Weights of a small self-supervised audio encoder (BEST-RQ): 29.3M parameters.
Rows from block 9 of a small self-supervised audio encoder (BEST-RQ), named by matrix and row number. Rows with one number belong to one neuron. Each number is 128 + 32 x the weight over its row's rms, rounded and kept within 0 to 255. All counts start at 0. Numbers have three digits each.
After each neuron's rows are labels from the 100 clips, of 14976, where the neuron reaches its highest value: "responds to" is what is common among them. Only what is clearly more common there than usual is listed. The data: struck, bounced, scraped and rolled objects made by modal synthesis.
# fc1: MLP up (model.blocks.9.mlp.fc1.weight, 2304x384), inputs 192-287
# fc2: MLP down (model.blocks.9.mlp.fc2.weight, 384x2304, transposed), outputs 192-287

fc1.250:062134117119077112080117028110134161069123111081139133138204111117139092057137135144139167114173146126081168139147132157138090119087133084119160083108098178126136119100136108092161144116083180055101191181135156072143084091129086190087135115081148173155101123114103085131130176161135099113
fc2.250:089080103078090080092168153123155135157144077159070140092104133062148136130155122153106086137130138134159105134113076077091160118158155141089091123132032109147151058119124109079136125095098192161107104142146131085116091055198149119129075071140074102097069122140156190155130108106086160137
responds to: repeated hits; thin (high-pass)

fc1.507:129127143143069149096148049098119069147175040068120063068137104129112133164119105116107199184095087124171186073117154075120138116136147158154113119146105143127111225162126106114108143140104157102112111142138128161119123181080098139103111141076151125167123112093129162128084166158116133109
fc2.507:168165121145221110164082126166115132130140145145119210164144196177163097211128146109148120118117136180113062192109134179135118179078135131139093106148150088162123087126136132092134094117143117121125109132132090124143121080162115110111124171190120094106173112119157090104157104106115113125
responds to: repeated hits

fc1.341:143080151158119156062132153189168123130177153148168187141058172132124147134093103080104108193124121120084138109152116117140095156053157130045112174104117141181152112092079124097102145082116165125096133172134153110149147150150120147162097096153135156189129123154072129172173129143134155122
fc2.341:072111097163119125125152141125115141127074081154086114130144168112172108134124148086133136108201151099130175138151126207140113141103120138143087123094133096146142138077098068147109070136105105102192181140080077098096177172120155147099170156139114108101168184083112152138149101072177133125
responds to: repeated hits; muffled (low-pass)

fc1.299:132137077114125149146110105147128069070137140175165148070163156147108068180124138146083106127142129142127162089090102158131152136136125142142192162119191166129112122049111088154092069103113127132106082173098138148049123097172198187122059096064133156141140170086074143089103103113157118120
fc2.299:080142136155069091152120107148132107145125163135118120135077108138181105089109108117136131114139184136120176138142139177150108190134139113108135109068114109125131147149145115189077134128140166115119130087107107154173145129109107076152134130118113137138101193127150156119105150099173191131
responds to: striker: soft; large; rolling

fc1.703:150115140119151108147154129153154177140098190174094070124193185123187096051125152082149115169054166099126093127147146088072187127150118134140157106138162112082064096078124154193103086150199125142138125105103095109115093133119139173093071167103063141139065079118143146131142107142127114112
fc2.703:136133133148089130153122089129149075133232111121141159106123149133109133168118174114122186093139108172071164105209165117153092114024153169139177106111154125167154131135158148077156165151079131133078148132158162117132130152121086147110155130170146169140124147168162120120143172121125166086
responds to: striker: soft; one hit

fc1.630:127149128112168178053161112081110170090146205114145178171126140111142140098191088104108102046193136182124112138099067117091124156089139157118156153113167103134107078088149102168164067139103100109120100134096168151105167163139174141106114112148056093152137168156159148082105157144126120095
fc2.630:083156129208092114138116117199179149156071104160094118148137158154139131131208118129126135099138115158097095213152093190148154107126163172121139133174145148103130166166126087130137122113171138123155151121148135181109149124095068105134114105079135193120115092178110092161150127154071131085
responds to: rolling

fc1.498:176127110138135174165133073115132078113140116128125141106142129137132129127118129132134119092153158096189159119124141124176155161133154079105150091131149125117172156142094071136138112090141078191152118134130129168166143154084179120163135125078123085147121116126151127091146117104079121113
fc2.498:136116123126179115151117107129161165082158174184084157135108117089155169126124128150155100137156135082154133119141173115167168163119043173118063202116141162148107117132132109189099114153116204134120148103057197103141166098152084086067177128130234134096126146076158112103091125222119128129
responds to: pink noise

fc1.85:161096099103132150137225150088126122072146196109137093134150158132141140159099147129139097160097129101161138114096135135094130124095133146158093108185109112084144128143093060123145081052080062111175166114080128141141148141104093147107117193109127099131120164179119114130155116088190142043
fc2.85:108127128148118103094023105112159130160184154139122118146068148167070114154124107137080122147110133100099156121083133157141141169104080069126186146090129114206103148151134142147118129169201140113104134101150119137061060137120127150153164115128137154092133136081137128087152116152097110168
responds to: rolling

fc1.751:099174181011114131118075117121160182170075139128106108163126094136095063137071114110118084174194123114101091136132100133117154119161130133115128147092067134172146135078095158125086085119129159134143133114164070064162114161135155150106105079088136135128111113129129073168104078143080137089
fc2.751:123098140150159122137179124153101090044129127154135095151140111075176188083200126177162157102096152134119192134104165155153127154085122147096168137161164115187139135157118078138190191150084095107142126134099099174097152059088116194122163147136132116126132092120130208063080140128174179130
responds to: white noise

fc1.81:144186092168116088128113140105190087128167139115145086165120126107064150143076069140134136114088106125156040131092039096144105146099124138138138091136120100121105028150154136159143138130133065157113101156146117132115061147155136165091096137123117144156122155128147165134101139099177101129
fc2.81:109069110133160062125113135137087107175101115108013106142124115165196146071159137095057116119101094130136107126122166163119103135141121165106102138081106116158159134137129134156103125126094029133169204124122148108077151173106087101144137153120115168102163147164061098131095141138104152050
responds to: pink noise

fc1.142:109121165144118149158067156183139128161149158131080124133074083130081127123069186101154116091153097109101097133126048079155123083088103086161153125093106161161117134098136103081130039096147172109115145059080102081157146105119134151136109157150167146097122074133109133149141091178071138157
fc2.142:136126088150123139139176102135073157124099142171107170082135133114111149091194136131124173148154104088081093043187093137081134118053091116113148139165138111088132126133099144161038143100083128044106147148219074180057126133072130080143094166136133127149170165108210122167101151067137139085
responds to: rolling

fc1.281:136082098100151164120147117145182091117155138124074082116130078091086196115170115153096150148130102080154136163145113156125187093100139093206100102126127122096086132119054171137103149112141078186127115155166084186124107070156109124081103083169128083127109139179154108174172111152130130100
fc2.281:136157149123157141150115132133068165104086184113145148153081167126162117154122063111148098146125127176135143094103130131153136135167121149092118133107102123110109083167173127143138123126130078119106153082087137067144159119072149118186173119134177163128116108176102111113148149168128172089
responds to: pink noise

fc1.494:151126128163149103077056151079151126126087133181134102138202105081086083091047117169164098152102090058074116156108113094142153030089103140158112109170099122095124176120160067072094084114112195120113144171134193121126164218081137111115096100061161163144143159182106084046150129148131171135
fc2.494:099152091116160109103101130118128188142134114115145109141124153166121193157151164074100199085118171180123114148134118116105195195166178126135117128178152146169145131158127139175148118213142076099150058137141089109135145131127130170172150057100102128149104100144114114169076109097104122184
responds to: repeated hits; white noise

fc1.647:168162117144179146129149172155130134080193123139161143134101124106077113140102161111146153154154130119110104153085135160108125127120162124152201188156161157174149159186066070136087157107174096107193104147146116138139224099146127113116107103141154112173114136150157102172096111100148119126
fc2.647:108127065172108112115124061111095129162092096070116104173137115145168168178165138105113134117165177154093168103150150087157151155174073043082115098138131108095092139150130138059115135147142116096097180083156166100130111144083117156069075101151170140116134150112117185108084103144075128113
responds to: pink noise; clipping; text has "clipped"

fc1.438:131136049126134104077095198137110142154177176112120101206097115121195173135109153126122098096162112126163165162167170116120068100117141136123141144182113085127137106100149176120065117177063155117226058089150121091152130157131134156104156082087138075149127185080185139079147095165115069122
fc2.438:146096120138158159190080139147137099083117131155088147102171086136145197098110086078136220131110155083059139149111106104155171110126153101160112090143155158074136077102159105120112147109167164157098145156125071109093176114171119197160088117148125150181141073174165160110114168104120116108
responds to: pink noise

fc1.358:087146134101143113116120138154094121107125133105151133103137129123145097105139089167140158155139098129107120046082095092183136151084112098190120137101113104124064162095116109146105130114129113109178158119150149145109124167135123108095160099115132081090179133162147118172171165144107110085
fc2.358:171139064157141090112134092057118138134142107153088075155221092115126110142126133135180110130118135094119163150155151165150091188163134143124128180118135110138123067120182102195177124167131156119136150172117147121090055151175099122158114122124112120147113119093124111114074121141100167082
responds to: rolling; square plate

fc1.170:159125099183137109086168146145187136123142132171113152187166104116112160144157116084093144135122153109178128129092089157153120123130122122140112167175085103132145102071096154172151138111130099074143072138078186106168185180133170145117144116115129153149066202109210150159142175146162146127
fc2.170:105133125142077170121086187175083131089129125128126118106090141145134129148127135167141155137135113133128079146140108146131197135115174120158109133104128201132128177082131090121112062112114084156124115193156115135144134126174175131180090165187119120111110083150191170108151115104148117074
responds to: repeated hits; rubber-like damping

fc1.326:100128132114155157089127145165106138093134130132085115148117113077094075123124101065081181134182117148177092131141171089138130117167164172178132096161150090076083118154077096129189131133075179153145131086082155172126135091116102146130122075114061099119121109065167159152130145142060062114
fc2.326:178128158088125118206167096137113122155079151113164205146029187165127129154093141122136029097095111138105186154098168159113112115056091113088135119141143095188120072097158180123124096138141079075099123181192133124134098180163126068116160177117175166136098096151128101153126072122119198137
responds to: white noise

fc1.120:141112121151158106076153175178142158070078069099110060145190132133099143170152133160145115126136130123184147133117127147120125138029175130103100133130125096200140153041099083132135155108170123115121124134133114199118129108173150123124139160112130192095074126096149130085204103194137110179
fc2.120:127180124140079071124157113128117140103157125100128198166139117099172165132087079123114121098099144130151098109156126130160163094142114055101093152147182141189150081156183130091167119084135049174106119124119149052156128158081142120093155142110115081128150125120132110121072141137135140105
responds to: striker: soft; small; muffled (low-pass)

fc1.649:123133125118147102087138095136112102138055092145131114142153123108089114114115113135135139109101084209133177076115112187176130132107153123102117105118155106138115079167123095132111172148080112119100117040103127151211110077166172051070067111078105101112104212121089129117112104137120112128
fc2.649:132150104174143167146158162162132147108102168141108147151076113105104162104130141114186077094155177144112141106163178101081111157098119114072091124166083144157111160185157119156169074152135151160110118165173144131098159119166100139136107117061140118147151128154124072164094128096135099133
responds to: white noise; thin (high-pass)

fc1.42:089117142160126122145147132080098154123080124080117123120123157141116146177158145112085157139092219127081123173156172124110120152120148083091153116095132078179138104103112098098118092168100163122118090093092163159156207149184144126081095134117172147181088130110137080135136160129184122141
fc2.42:056171143152154117119104128146146090089146119114137146141197128132177211138136153093135169175093113193187075102096066087137089090137116150161141137136075128131143153064124039129122134073108174134184197131155130177113116174156122128148119152133108130097137009148105124126120181138093165137
responds to: white noise

fc1.357:123141162036117155063104142155102126125156104154099147160078165120062146098154150133082142110141135112129068163096125145119152115076139057082130142121121090086127123089107095184135152176131113127131101092116045139110135075099130133145103120171154087145106136070129131097120131129162141128
fc2.357:188114094129157142112162124106097150149139122096152150085110127144167073116080139119167128171179189114109112105083166189119123133115150156134160098114072185069104058177148135136094135068101112140099101192114148098141109180116054142138144065109192177130171139156158116108108109082153131219
responds to: rolling

fc1.64:155104145117076160160124185164111123127159121106069203103114168098120119177090134062120161159248105143166158110098162137132150128096196148119142129143101112089132140127166122133075130115073168123103084136111165143130173172106117191110021093099122138178128126126205092153150140160171118129
fc2.64:105106160082115159144121144072155148133123106085106120140200150144187074098147116181168086138112209135125086173123085037115090136125119130114123135100113137157173166105194093165085111151143136140113162130163122141182152137060118103121131095144074094111176110171103108121083132093095104163
responds to: white noise

fc1.763:118154118087094186130108148054130120153116147064099129094133128146097137089117148097190125125154136126113104143155127110103137082107127120059115128120186156103114145127139141113068108104140173100098099146144117045129087164081091097130079149159135145144089176186121201124111113110201075101
fc2.763:067141165122161070139125123111126146117156130096138142136109124118140111127139129176162111145123077111118212101130126160134095159134150171133121154166145173203088142150131129080129119147069082060097107113120190111206119166102136087089130110135146152128093135137135128094143105134180085157
responds to: rolling

fc1.636:116124086182141089115130151136170118188141141103084168160069138125143132117141086183172163189084108160168144136163139119118132074115201151121094156110109126135108116098105124165156165143123043132092102111155100166145178156126150140178129162140148166117101131086116136125204217077130137075
fc2.636:139108177152123102121138141103124113104122141137167115173124187094157175117109164139175079131192178128115131104169172128137131190089143168148109158105152103158148149114116179173118132188085111177094144131086178103128121112132109133099189153117195097119153113073103099163086095191079165147
responds to: pink noise

fc1.720:172108074134168155177127147160100142108083106146151107156130061148169134089136110139117135121141096119121163140212092144156157064124093091083092150177098092171165140107151135123163121098090140084134117142187075176130155087113148141152102103151116132084084230141116137166076109125166144057
fc2.720:114117116124154073104139112149179113096161177134153123147146141166180104128141127125184070174146097116100107155190110121094100162077083168110159139134105187137130149137163137157166088169120131169111149085141151114064146123127138194130168158107166133128147123090094145141167072119117142121
responds to: white noise; quiet level; pink noise

fc1.215:079142087201182108127188134109122134098098132058044149113200154135124117112086135109159126140133119202114130142111126163148153169148088110150131121159120120143091130094083132185092098107126098110162044180147114103131177114100098113170084119118131158088125120161090102161161166105191104135
fc2.215:123147137111139138120099113084148226150138125167141118105108106109103176164101179164161145146140185152173162170108113145122130173116088146110116195050163089133155111138153096126143120119105107130084177070086118160147113133110172131145100086112137116166155120099105146116109105147116108139
responds to: rolling